A small CTC audio transcriber, trained from scratch.
Training: muon at rate 0.034, batches of 128.
Rows from block 11, named by matrix and row number. Rows with one number belong to one channel. Each number is 128 + 24 x the weight over its row's rms, rounded and kept within 0 to 255. All counts start at 0. Numbers have three digits each. After the name is the row's rms in percent of the matrix's.
# filt: filter width-5 conv, dilation 2 (model.blocks.11.filt.weight, 128x128x5), inputs 66-76, a 5 kernel for each
# gate: gate width-5 conv, dilation 2 (model.blocks.11.gate.weight, 128x128x5), inputs 66-76, a 5 kernel for each
filt.99 095:100129144139125158124124085117128133086095129155176160156164119142120154133106115139172149132135110110101110158092113139126138152180129075090117110130110128135144134
filt.100 096:085084099129118142126154158179135141123131143170124102076126163134170134120119161101136121135140156137139168113127146118106114126140134122152147144120136139118182145
filt.101 104:145089095106104139118120120122162147070076105083100150109103111130126142112155129133140163143181121105119173140133094124130109172139120156127121152153142117132120112
filt.102 101:155143124156161135119151097107119112107150128149135146117114157173165116131158117120097134160182120123126066111151143134148139091110112112117170161146177150170125123
filt.103 098:135093093113166125091113118122166171124143118124139148124125136136046115108152130160120103129119156169129146138109118110132160149176165135133121117103176107123137140
filt.104 098:112167154125118141146153153132140153103102130146147135126147156086091124123146145091162113129122135107134128147132118131097098090119084165157133100087150108158147152
filt.105 098:178112138175155138116121175144121080100149118122083155108116128121131133165124156106118131130109133158130121078145144168140106132098131120075100118131128169113108097
filt.106 102:131100149166150153132130124116145113119130139132149131140145149151152114114090116156114096119128125114113176165136141144138132110107099120112131176146109075126152150
filt.107 099:090149148124147116121133147146117109112129144130143144162129094102113129145101111150129087113112131131154103087106141153104143154095152115140152153153135101140155153
filt.108 100:121102099176142157157152118118098138146151135109127144180192141108142133124110108124107093095068117126137127147099116106135132148167155167142121118124175119134135149
filt.109 101:095151140133145107077117092136102125143112130099135093117111135135111124088113077111128145132148170159120151106154114086128147108111127158206148169164126092111123159
filt.110 099:163171162104142155117157122121071098155103104083143175130129125101097126129139112139142125140122126141109135136086136130132161158149149114130126112135126121119150152
filt.111 102:147205164139137091124095140136171151133158123109125113099130122125135168121172164171154132137139139133151156107153182172063105110133101134152128110119159113084085134
filt.112 102:132124101103150122167141120116132116157139133112127143125131092082128102110137140108147118126095133134143139171160145133136113118131109152121093123142075122146146093
filt.113 099:122155141119080150104105101135146126119120082105102115131132081082127118120152123139143144115101104132114167144118123148098129160142119131139159129097201176099123147
filt.114 102:134143130125150145149152141133105101112086087137087056095129131159161121141074128110147153156137098083125110129145149125170122136118149087083083122161116141114131142
filt.115 097:081065089141161174167174158129107119093103103150144105136105116099092124161139103103080137157128104091122168138136105119103095122133108119121138117135182124134155134
filt.116 101:149152127101074135125136068105163131134110086175113114094112087110101106142113138148125148152116099157106121121111144120174160167147107093104097144119155094127129153
filt.117 099:106128114150120113129152120111198139137148148157132137128143136144170150128151086145138137118123111115122151092112093109157107124137130143125098064106117118141140070
filt.118 102:107132145093111135131158150150160175146114102101084123122123102213108133137140144151102148125147101107067183152143150135100088139137119185141108107145127124149091113
filt.119 101:078099087076058110097116133146127186102104082142098105110123101125099120125122112155104138176143120153121126093104150105143139130217161115125150131121118134180143155
filt.120 100:135162100117115100135136148124191139106102108159152140144169099109117127114104142160111143138126165182094112133111138126152120132120116159146136123142124142111112108
filt.121 101:131111151130113119115080109091072074148103117146123154139152142124100116112122143105094128172089124156136142115151126099089126151138105109097146147125139134145146125
filt.122 099:094095092117091084124179141161135112104076100129125110131135176134104095106137123113135120141132149127138141119087122126141129118131103104140142069096150138155118118
gate.99 099:093064088105097104125128141127136134125109131138165132145177168145128138110151173133152145113098114097094159127143103083137107122103081146089134122129176130125132098
gate.100 102:132073120148117128095145172141178173125127144129158145113120097090116118140093102115121122138155120102103141143104069065116165171161171137071115094141187137118137151
gate.101 102:127120109125129125139130121128142113095087120108130122117109171154156121109149148149146147153114131111111107130114093094120115088135091103109133116080157162124097105
gate.102 097:100117127180145127128159146156162151166126119129132130151102098151140131123155111088105135139134113087113088112099108134114129146154138137090140096090092126139088132
gate.103 097:120113117112078162160117137118099104106126126145089107133116126103154140121089138162129166088138089074081167116091108123079106132132091159188119150122160127109110127
gate.104 095:155157176186117076132155148114129079119121154144135177152096134132121120152123139110111136112097134124107130104139127117113126142138161139135149102105117130138173138
gate.105 096:115156092132121114137164130093100167108108149113133130137120103167135117157123149142195129163149149111154109049096085141189160113160146148164122156129137154115155118
gate.106 098:119089116142130130126127132144117099103135117160171120118147154150088086121102120109134152157121143117116125158131119134129109146151141148173139161148090154142133137
gate.107 104:081187173129146141087097116146138157153110113155148162138126110138142137143135153177155161139117131123111152138129094119112140153160175150132125096067121153131120116
gate.108 094:060037136095123083094126128099111071129121120118104175104143141159095131134164138121142154150114109097103108116062106093118136100113099158137126090094120136149116154
gate.109 098:098132125146140101140140131124127148104134132129162156139137114118104137108169154134143134101132136102115147138099111131148121128154175147133119123092130124093111115
gate.110 101:148140110134126098134131129142148109141141146161149181148150101159136153135164107118147136101122126130098082157130127085130132143101136112088155163094102117133170150
gate.111 096:113097091115128106093119111093143133079131157114131132139129101150127101124139165146134155068112133114108116112095119125171140127102095134115092131149152154140114122
gate.112 100:097148134101140166158104139165073152116109141162153140120136122116147160144112131143107097139169165121133086053127114076133141119126160183115122104094179134138144151
gate.113 103:125143167160138060121144157151066096129150135114109139119114116096150138115144117108128140083118119133112063143132100145152134162060113136176127117118100123132148164
gate.114 102:097107119145117176135110066126120107096160106156162134132133113114132133138113099120129114150153105086071116124112069066117111140181182077117159148141155156143136132
gate.115 105:169136112100145092103133152151121094107098099109130141121103127109129130174132102107103107149112112129124116143172172171145131156112089125134100136131151123134141141
gate.116 100:137136123117129107103125136167118113152156146144138131118118098096125147158149157168159132162155141115109075070125141147154144132116136094093155141099157124107123118
gate.117 096:106158138126122107067117135134132177132121134170166126141154139112107135116141102096116128109167131112104108123057103088128105105106118144168120150176119106142108077
gate.118 097:080092160172157184121123113130148134144144136159110129132131190176157144132129121114116115089104110108134141130115129140185183178128119060119143136137140129122110153
gate.119 104:143144134101117151141109097120130122127125153113151111168146147133129109088122144176159158096101073100107133106125159072145129173127130108121124133113102103158087097
gate.120 104:160152145141104103125117152124100119150151070100095117118155127106096137171119105138108133117086113121138081081073148158184157172129137059102131144152115114114111077
gate.121 097:135119126136127131147162152105083137129131144164155161136138132105076086076145082122117142130138104101117087141137102104061145127162144090092127102079124143154126075
gate.122 103:107099104130120113111123102115138173155119115116178140153159126103105124084161171148118114109117119120145169119144135132154164178150094145098116122145126108097113105